From a checkpoint of a small image flow-matching model.
Training: muon at rate 0.0049, 6400 steps, batches of 128.
Rows from block 11 of a small image flow-matching model, named by matrix and row number. Rows with one number belong to one channel. Each number is 500 + 25 x the weight over its row's rms, rounded and kept within 0 to 999. All counts start at 0. Numbers have three digits each.
After each channel's rows are labels from the 100 images, of 14976 (inputs lightly noised), where the channel reaches its highest value: "strongest on" is what is common among them. Only what is clearly more common there than usual is listed. The data: rosettes with rotational symmetry. In brackets: how many of the 100, against the usual share in percent.
# convs0: first 3x3 conv (model.decb.0.1.convs.0.weight, 96x96x3x3, each kernel summed), inputs 0-95
# convs1: second 3x3 conv (model.decb.0.1.convs.1.weight, 96x96x3x3, transposed, each kernel summed), outputs 0-95

convs0.71:525504530489555505504453529548510527466510506499464512491530460472530474503512497491480510508489522517492484533489501502467492471508462526498515525460484515525484507506443517478500537460543538516453500516547468515508506505543479503467499512512523489514522471482466488535555485495469472500
convs1.71:503471485501443505477540459434473466510500492486499507485483520502461490513527491496502508482526489520495563478506495491487477539491515481491482486531515492470522499494536471513521491564467476468460524514472541482491487519479533481495502496469485496505481535518482474423473520515504481506
strongest on: ten-fold (49 vs 12.2); dark (36 vs 14.3)

convs0.16:507514505512482506513480474490525485483500493502570528501431486502481465509484505516516497518518532466502489454508503485517491463538519504475516518491499482532518503482560501515533538452511554458497461482538503520492523533514498546520534532506449482477539505503525535497498491517500506511
convs1.16:518509539502546535491521519497507515488506491490466476503551494532520494465502493479482495538476499518482509514507479486520488515500460497485482481539431567488501510511423533523460512545500480472514548508488492521499509491566518481499456484496529508498481519527486495498526506527507492493
strongest on: seven-fold (37 vs 12.9)

convs0.53:528484473576477485495485462478486504470477528513533500497499525516498474477508464514500487519516472487500512458512518474508504492468528516463498514500505516533460501493498486484525533516507531508395486510504490466478447479492514489527492510522512456488507489487483526481464474539531525491
convs1.53:460507481408521534496512492533496469512538511493527517531481530544544492501532496502490520519509494512527501515495514522488486488498504464522475474485530515489522455539488503595485515501523497508503474544520492532476499463479525481495497460511487510496491494502498502468464495492520523525
strongest on: dark (32 vs 14.3)

convs0.93:490531448433492488488527451468499493496476499501513523502417492498491499508519509498526507521520516516483520534499498512492501525502504491517529481504505465516521501512518494473503472534464471520595487494506517495516512511518490473535559510513488511516495476507499521542478548527501469491
convs1.93:519492573500515525475458568566525489499518514515495515502520531499530510492488512508481517474471506484538472545492497501529518457501497508480511502457523497507474493496499500507492530475544533512435530553517488519510534501498532503508443513502508508508484486500518488493459488483507524528
strongest on: three-fold (77 vs 12.1); pastel (36 vs 14.2)

convs0.47:495528508492533504507472501538543511486519477493542521493507450488529517488482493454499469494489490504464521518507478515469506488502494481505499501554489523522473522533525486501491501470488558478388538496529530488510529498488520483544475496500452522504507523490476504506466513504488502476
convs1.47:515458515496450511490536516468458508505512492475531490483456496482488469529500493515477510469497509508524511465515490478496465483513510501508469456450506487471495499458507523481531526525510459541536508475498457503500459528483468491458521510483573446485488464511490486504517473502492511533
strongest on: pinwheel (84 vs 49.8); four-fold (48 vs 12.3)

convs0.17:484516469566468511509500493478477490507499528495473520479519504518514482543501499486509456535493495491477494500553484491494481504471497487506567483530497511525542482509447492512497496527517524531492499502533534554440513501533508505464480486496460501486530506506505502498484492540502423523
convs1.17:520505514441545517472501516494501451516504519476464464495488485493499485509522486489472500501510484478502538462502500450496563467489484506486440494411480520493474531513550506476519509486494473475515472504497455501540477468491481499519506513493496497518540531493481478496515494469510487494
strongest on: vivid (47 vs 14.7); eight-fold (38 vs 12.5)

convs0.52:486506528513539509500509523508487510500498532501460513519486484477506517514475501486505485495497495536519509524454440502513473560515530491488522514483466498481584488484455500518498508518511480473526421516487515496476496504565507513492482518458466481490532511516513504511496537506522546483
convs1.52:511524495512469516485479507520500487523509481500514492510522530504537508503509459521476516512482491488481491527496539496476528493463473476487479457478526529479413495543534526477489482532505551517507533482524463510551508505462488468522484467514523521508472476488500470500498438471497454492
strongest on: ten-fold (42 vs 12.2)

convs0.94:487501448544509510502508499474510464527519528509528477520476502503496541488486508489491486535497512481503487521522514502504528538514557507509560525494445525477506489507453477487500513540533499544528529530521514535534517508505474553469511510528514526512566480493481514530478506539489512487
convs1.94:504474537500483564504481496539489516484489495459480521449511518491513515533485475513480487502492517506502503520509505454467490457488486471476460477501532478502481515459551515526506497440478538498519493500516472503468500499505525465518479521477522435491460493461522476480491480477521498548
strongest on: pinwheel (78 vs 49.8); grey (38 vs 14.3); eight-fold (30 vs 12.5)

convs0.85:482506521491501496493516528489527489504529489501572482494471490516531474508515470466496500502538486517475481511545521509522498477497513497511526500529474525539455486498551497469560493505500445488447484514478508510482520530505483509534500497506552514520530480515487519525507501563530504559
convs1.85:521499565475519532471506507523477494537475500509496536468467502472496557521498510548482517484508530491524518521444487482490514476486540485501517478483540456484519522487523504508499503447531550545491484492520475497500503486487520482504487512491483458462496521487525454482493528484445495506
strongest on: mirrored (97 vs 50.2); ten-fold (39 vs 12.2)

convs0.61:515511509436514472509490490486487526485473458498469466531525502512475545501478491458540514491486478479464501525449511502480525504465405490512500496494507490484484521476485507517499445490500476488505489497532489496495512492506524462469496513477505499464438501502525515496550492483461476484
convs1.61:502485501480506509499528499500490489486552520454494532530473508484541473514515520526449476486500495480548530506553513501548476496571519469482519483501531515510504479502553492464502542500486509506497456516480480522512517523466505520527442503470497542539498491503511483493510509518516528535
strongest on: warm (48 vs 13.9)

convs0.72:523536482505507496534493485519501561498467523531510520524504501510517537516544547517542456494489537492503510486450482511505472539511509491466456503520491518495501498521500474510491491517516495502496530473456574497482500496526525524493538514553468541520527529503527483492465536520493501477
convs1.72:495427499507478487446486521541499478506534490475499505502493494479508481485496493541476518461519454494528524527533479503496499469509534502544490502476511482490497525488496506478513518504514486512527503455535437477539506523491486488521491483458552475515457475488493511537499438473467503512
strongest on: pinwheel (96 vs 49.8); three-fold (50 vs 12.1); four-fold (37 vs 12.3)

convs0.7:481488503455497509479522509487479499495477512491495487520560488508492450482473500509488487505527495531512491507540490492483502541511495487470519517465475519563543462519479526461515495541510490505521494534522488523445549513452529555486509521503561507483465540495491517509501528493506474483
convs1.7:459494501538489525557460533477503562461522480496519479450513511477518492522509504548493451495432495512483517499528480503547466476513509501483512463491494505490496456503497507499534487510526479518513502504484508478460484479486509511475468529500486465502508464520512557481478517490514470530
strongest on: eight-fold (34 vs 12.5)

convs0.40:537527499493513501470496499519483494497523483481490545493514498497496518520502464531438504467476515460457473485515491540487474533487496536478498483534509465504516481477484533495503490512509506492379526510480507461524500454504506501511463500496490490510492495477491491545505475483498483456
convs1.40:482457489548479525488468471475519516489501504506499464476454505513500460492529481515482529519505495522520542505518541472499517448506494449514466558453529550465497534481539485485503496493483472512509498446485507519487486501462522514476506484500537538490484503495493513471502477523539526512
strongest on: dark (37 vs 14.3)

convs0.80:509494563480506520511513464470527510489502481514520501518496512495493485509529476494476492498485524540486516427491526451510509519512488504483504508507490470527538473488566542510475501457506489496458519535490500477479496547482504487517550538504483470478531510510498496481561491525535543497
convs1.80:474510441529468474504503518507478525510491492497503501495456511464485492480474508502549527506521496464513484501511497571505496480446536500502464501492510528492469488510462476477515491530505486479488487474501494500551482499471473554516491479487502545508482460481486501524431516494466471458
strongest on: mirrored (77 vs 50.2); ten-fold (37 vs 12.2)

convs0.14:480487483505442458520497483496489526504506479566474483539536479497521496510526532462516491487516501518504479481527506508485485560492480477480462455487497484494519550509512506529520493513536478485469520512496481507510478502468472495491551462478505534464509523464512464533556465477483505498
convs1.14:531475499519553506490475507541509489506496487453533508504455543507481507520457525535506524469512477483501533510492486532515497426493542526512498550529528482486496493534482485489469519506495463511517499428495508510494481490530516521505492496492512496558491451512509513500459517493463493501
strongest on: vivid (52 vs 14.7); three-fold (45 vs 12.1)

convs0.79:481490518537548466505513475495490496503486511540496520499539483518483483474536566468493483495509478459513490446490481496453494534488504526504486495482487505484518485496504537518507489513494507483480488543481476497508517515550473505507520451498470538474525531461491491471569504485452462479
convs1.79:505489483491442529464484497448508512482532479485530519494428500485516501525499481511505546497499508493514495561503507492478504504475492490501520496505540525479456497524485440482478465477471442497481484470509538485513488501436486493497502498469501511526459483509501486536453477512515524502
strongest on: pinwheel (75 vs 49.8)

convs0.74:494501526411503488495534529509529507490498498516525522506471457511505490471491542471512468505518491461489488500521518491490505466519530515503517489508475468493493528491536515460530464476472482522395493459496492495505514546482472485506491500498491496473517527484490496478494512533485529534
convs1.74:493466501464467473533496487538512508480506519508466464496505496527498499470511464482513524531507452477500535453503519499511480509497489494532479482497514588500540471504470553534465488517516521456521562511504531521462486458492530508498502490498510506516509500532499473490508482524516515461
strongest on: pinwheel (99 vs 49.8)

convs0.6:511501497561516518466511541576489525489527483521514519515507479487517503511475487498500468505485494507526502484477498497528497434517496443488477535472499491527497543524522525512510540456562503520512516458465505494508531518480513490484490524504573494493508472507535489504496528506492481510
convs1.6:491495522487505494527505482431529508493484528498522479500498482507455504504508511498483537520498515537474522467541485521537521525450528527491562496538496499503541480481543530505498482556486533497513569484518481514504496544486499483476514517491492506531510529510498548500551474499501497475
strongest on: ten-fold (50 vs 12.2); nine-fold (30 vs 12.7)

convs0.48:508520469529537500498477491510511515542511549529495494505528495502504487502491467501500498525512509465538524509537496493465495515488519489472529499518461519495534547545486471505431531480520544494533547536505510521526498463544479528496494522509532497561561526488510494505483512496518485505
convs1.48:457484489515456501499534491488492491472513480464505500498511502495513531507499543520480472478549450528473502476497511488453511505499490518513494520535499499457484493455531498509523482540479459530509461472459494468467515543508505493482446478477461475451463465487492485489495512477462490533
strongest on: vivid (72 vs 14.7)

convs0.36:474531467404483467502482521414481505510478487511468535455496496474491490487480526483515489475505450486502496477504502487504480492480499491522485475491459506500471508540474490493509462508494461483516425484488493474492477496497487490503505504487456507483505488507494485494485513491492463450
convs1.36:475577497474484496538507491531520506493497506506522521531477530483487467488489449479507509497533461529519504487489496520524503486493500504518476497523515456509512469513479436525546472515520513440498498511540524522480525513463535521505530512505460504464485481488484437521475515481478493484
strongest on: pinwheel (93 vs 49.8); ten-fold (49 vs 12.2); nine-fold (30 vs 12.7)

convs0.23:516533486590490464527511515487535516500487472475516516549572490500492481501480523508512495500491474489484489505506482487554512539519515502482520506480461496477481494456502488529475502521511519542517538501564540537482489507487476515498483513528529506498541512505557507488492511485500501504
convs1.23:524517490507475491507517490490517471523490539522502505458484546495510511501486501508507495536461478494506489493572501498512490438476496511506473481574514445513511547495518516504469493492441479492506492550515515533463519538516526523504499503502514481494441462489492488506485513550496508497
strongest on: three-fold (37 vs 12.1)

convs0.77:477486530496497498483468480504499440481490464497533476506399530514508511476505502487503478505460524502472496532480484490506495481500493450498502492484507482470521507482507491500462520477467513524588487503528513484497541460546529474496486498485505490472487467507502507476455489506488495519
convs1.77:531475496562504523492517509496451515487500514484504522495582435524515474501507478487465502464500522500498475483503504462490499484510495534488486490469467487484496519505529514461517507504529479515456483469457479493520516542481472483513509504480498488489462561492498475525541487481547503478
strongest on: mirrored (93 vs 50.2); off centre (73 vs 30.3)

convs0.76:470499468552510516470480517471487467477526453496548473500462489487497454499504469485511471497486513528529504480485484507507495489512497482474457472485488489480430485507503494462495498510501502508393515494503500530499487494474506483480509515515524476496470484546485477472473491483509466469
convs1.76:498477502501517449499501486473495532468490516497469491531508470484514519503508524489508508493517531495446528552476511499524502531492548522508547527504503524487502556470518488468531476503500458467559498518483520524525546514459475484496473516521519520484526517511515471551533489530468518473
strongest on: mirrored (88 vs 50.2); nine-fold (35 vs 12.7)

convs0.8:496490481513502494523482465473531483483502472540543485491524457491482490492470487506494478506508485548500512492509488520489517551502477477508505509540492479489518504478542491512505436516495495490616510518505509458500513516530454519491531501486450515467490485521489495514534506511530498475
convs1.8:500499511517530523480498548480462524505500507450494535513501529504514516486500516495476527502465500471498494527511505512536501465514526532459484493437489508500512519496483555480523513513512492511434546463501466506518500492493502515551494504482537506517448477443494479504437512474472502511
strongest on: ten-fold (40 vs 12.2); nine-fold (39 vs 12.7)

convs0.49:494517482502508492493489488515501480526488507510411504485431539489508503528522515516500485484486506499475532501485501491494458513488479518469517511519510484462469534507491429494481479448476523537570508505511469499508512492542467479482456510496485512516477522500495485531488472498505531544
convs1.49:513504515462516482510484506483473511468514498496529500495576449530526491457518525508474486521503516493500498508503469456538562467524508488523459467459493502512538470507487541487489489571512513465502503480474519486526523478483501510473499510461534478509488476540523503494497503541507496477
strongest on: mirrored (98 vs 50.2); six-fold (36 vs 12.7)

convs0.18:535478521540499511482521478495529532519429495562495494515504531512503482499569517515479554505522515533520488545489485505506535461485518486491449500480525523520513512505492538519508516465485491483510544456512481492510535492487500499514454503539544523490477478511526501490495481510510530496
convs1.18:489509462556453503518513546497490504511537487503528539528505527525493499485480485512537478476472482497499460470471534562489461525540511507508557539544492489474494464502460467477507496530475503519489482522482512500468514528512498485525533481510504551534508503499490509520507528524521526507
strongest on: mirrored (76 vs 50.2); off centre (68 vs 30.3); vivid (45 vs 14.7)

convs0.63:476530486489514483524453557459485489542530505512512508503459517469522525500483487513512501519486493521501523542546490537498494504510504512553529522542516504493494441512488490533463552520497485500512531499535465518535486473529460495532557518503484527519471528489505508509494469487489468492
convs1.63:499460487481461492527527481561505528522464509475490492504532524519522518524497484483503465482490519487535543498511484465539485478538506484449471507466480513522489517481552504489562481509525536483532541475478541486490481523505517506469491515516484446501548493485503479507479483475491523505
strongest on: eight-fold (34 vs 12.5)